A small sound classifier, trained from scratch.
Model: 2.26M parameters, log mel input, arch convnext, norm layernorm, activation swiglu, patch size [4, 4], widths [64, 128, 256].
Training: muon at rate 0.0018, 5700 steps.
Data: trained on struck, bounced, scraped and rolled objects made by modal synthesis, 37.4 epochs.
Rows from block 5 of a small sound classifier, named by matrix and row number. Rows with one number belong to one neuron. Each number is 128 + 24 x the weight over its row's rms, rounded and kept within 0 to 255. All counts start at 0. Numbers have three digits each. After the name is the row's rms in percent of the matrix's.
After each neuron's rows are labels from the 100 clips, of 14848, where the neuron reaches its largest size: "responds to" is what is common among them. Only what is clearly more common there than usual is listed. The data: struck, bounced, scraped and rolled objects made by modal synthesis. In brackets: how many of the 100.
# gate: MLP gate (model.blocks.5.mlp.gate.weight, 672x256), inputs 0-63
# fc1: MLP up (model.blocks.5.mlp.fc1.weight, 672x256), inputs 0-63
# fc2: MLP down (model.blocks.5.mlp.fc2.weight, 256x672, transposed), outputs 0-63

gate.566 097:098119107129165105123175124139076151091127071146109162177099170139136146100139142099117190136118151125097141147128114102110173155073111110146125123119108134131118128108129101162129154117125133
fc1.566 099:128147125142160142128196135137117128132157129152110149144145131096124126098122177157055129137122089134105103129102136151174100145150092086140116114136117138131105101114075105126156113111142112
fc2.566 103:111153130105126172140112159112103127145185138159114119146088130129124153151095137128099082164176106122131135126163125181115124130171129115102096135107127164100164115147134134153105144147132109
responds to: large (95)

gate.637 096:093150141148161142155132160100178134177130094127144136119148118122113132134124122125116144095140104092131155143124117139145117142117149113130095090114157159128148146151137135085131133124118138
fc1.637 091:070095159151148130157135151130154136130137120105168163158120097139122103106153147115122109129118112158141166115122155112127169145145119118124128152108176179136088133113125090134170148122185113
fc2.637 092:095116152108086149089110144097114156105124111168131132122136105062112104127145135169086120156145091108108135109118134119087137096148136074144172138134121117115144139135162117122064073104110120
responds to: small (94); clamped rod (48)

gate.372 090:145178134138147125164164161166128123091140120151130109115133127102096141115126127123130105094127098103078117118110131141103145137133126122103123135117109122143116148144137149122117120094096143
fc1.372 086:132140123096113115159184123143149130075130133148127121115132146082147122117166188107115096128148132124098131135138123149127142129134097091109107149130175133200157147110137136106151129149093147
fc2.372 086:093105121088131138128133133110143146128161109125148111157084180127149089109143120150124134083137123120129129139133106141137114150183119176095074150109123129137157105164114154175106140073123135
responds to: small (68)

gate.339 100:123072121137127149100129164162138135107125100148125112094104104125121128133163131129121139074159066091154151132155103118111111153119126140133125108096135115113126142141131137113111106125097120
fc1.339 097:120154110098137159139105136105155132122139170103144132131080146103134141125125126122095072117129097111134163108127144158117156136075113094093115154127142106131169118132107112109113123146105118
fc2.339 100:148156136156125116141157095109139163126169122141154128132154157135147142154103121136130121131127140140131155140185171176115152131088127204142118151144117147146133151132145129180131123116165140
responds to: medium (90)

gate.303 102:102153127057101161105145150165130144127122193093113149169065129141125133125162124140090129137118158087144102136133135157101105116167112107094181148146121125122138114143142113134137077122136123
fc1.303 100:138107112166149150125114115113095151114128133135155106139134085112072129163092142093111120181131128084081150155092122088101123148109144125155119133144171112080091107202132146134123170125125101
fc2.303 098:122118094077145112129137154151133143142109108122111135105088146147137102123087138114133135083120088130125112146152131157137112137113165150119168110134084083104140122115124128158082123094145111
responds to: small (91); membrane (34)

gate.38 110:170088119129155127151118089118115103140116158122113110134119130128141146148118133140128142112117117171089166144134174148131125139153125144121113127132171150095142085127134090125131095117059149
fc1.38 117:152115152129115064114115098130121118107114131100138116168110123148134119120085129111162110139148167115144095125140116130142165105119153159147139050088135083142099103118139110138116159168162137
fc2.38 117:150150129137159121126104154139123140115159130103153142168140120109117114175129139157144120100098173116109147135117144097124171107142105129086189129123128137099089107130158091121124097163126115
responds to: small (79); one hit (47)

gate.419 104:117088108130124096113126130123132130147102162083152161143089133123101097105104134111103069146091137138144138100151121166164185176128155125099153143108155122143090149125122125108155108116059135
fc1.419 105:164178135148138134136133126138128130097119127168120137091143153119158133132120119123094158148141119165167140131134087106111148166153139127145124113152128113145129116101151140162146096150106108
fc2.419 103:086135140111132127097166105137078128132114135117123155184125087141094132062134103135130137136109116127161134107134120117156117131143109134134128097127137136124139129115105123132145177136169086
responds to: small (98); one hit (69)

gate.180 087:150098171176130140182130125185128098143125115168129175114149134139162162137130073182164152135134116076100151157141108135167131131118131134121128165161110132072150139159142121152092082123120079
fc1.180 087:153080090135108122117117143130145146097107126097140127137149152126133161128138141109131150114119084142098187095134148122130126099113118134096136107089127147109148151127154116115133096138121136
fc2.180 095:127147124138122161099135131079097105076160131116140092187135118131098136140157142096148142112111113128175149130162156121154112153137127129096131150129114128087175129098107151126123136135166131
responds to: large (73)

gate.13 086:070093204108122065094103088136134128138148136131156147126086133129145129118103126139058182126157127115148146121083156132108132112115111133172172159130162161141129079126112111121132138120110111
fc1.13 082:125128117126132133109116108120208123120086139152073113156113165084163124097126117113118105145134116149150125104188115121139168106186148094089122174136104120119136124156101128136124159119128128
fc2.13 085:127140076098111117116123121190120112130098081128135127140111102113174142155122088139156130075138120169116063136166110168164117110146153143137158145162114158104099172124146101103109092149133123
responds to: large (89); clamped rod (50)

gate.259 093:096103085127118158124135112136061113145151142113135180097148164153132132151075127121143115145112139117133170128090052117093104101080106106125132167128144168129101148093137088108125105126128135
fc1.259 092:125119152137139106136134116075099148175129139168051145134125170097121156118135126128136145135101146120106123144134134094142126124121143114114166162106112161092118131128105128135157110087140157
fc2.259 083:192091132095148153123121112150178129168132155122124139125116130153121116128129152092117102142104121084122117116154140069165139134118129113169171131185116133112117076126074111107090199092118148
responds to: large (86); round plate (33)

gate.516 097:120140118141134115130107132140177107149120107173088116095107105111133109124113108088144090153142167111140112119132097140126158105072123088142122100137111122171123131136125108154136176095060163
fc1.516 101:133123121141151127080118131130154117124198122142149096142118125142120135139150119141096145086134159116109129118118098129121125157145122136137119133127105155130156147159098138133144093117104119
fc2.516 102:088129094094116095138105120132093115140171148130139107160131100100148120121122102116070114125120146150114158099111115098122107146139124136121130152163136147149134111129147132130102104112122097
responds to: medium (97); ring (37)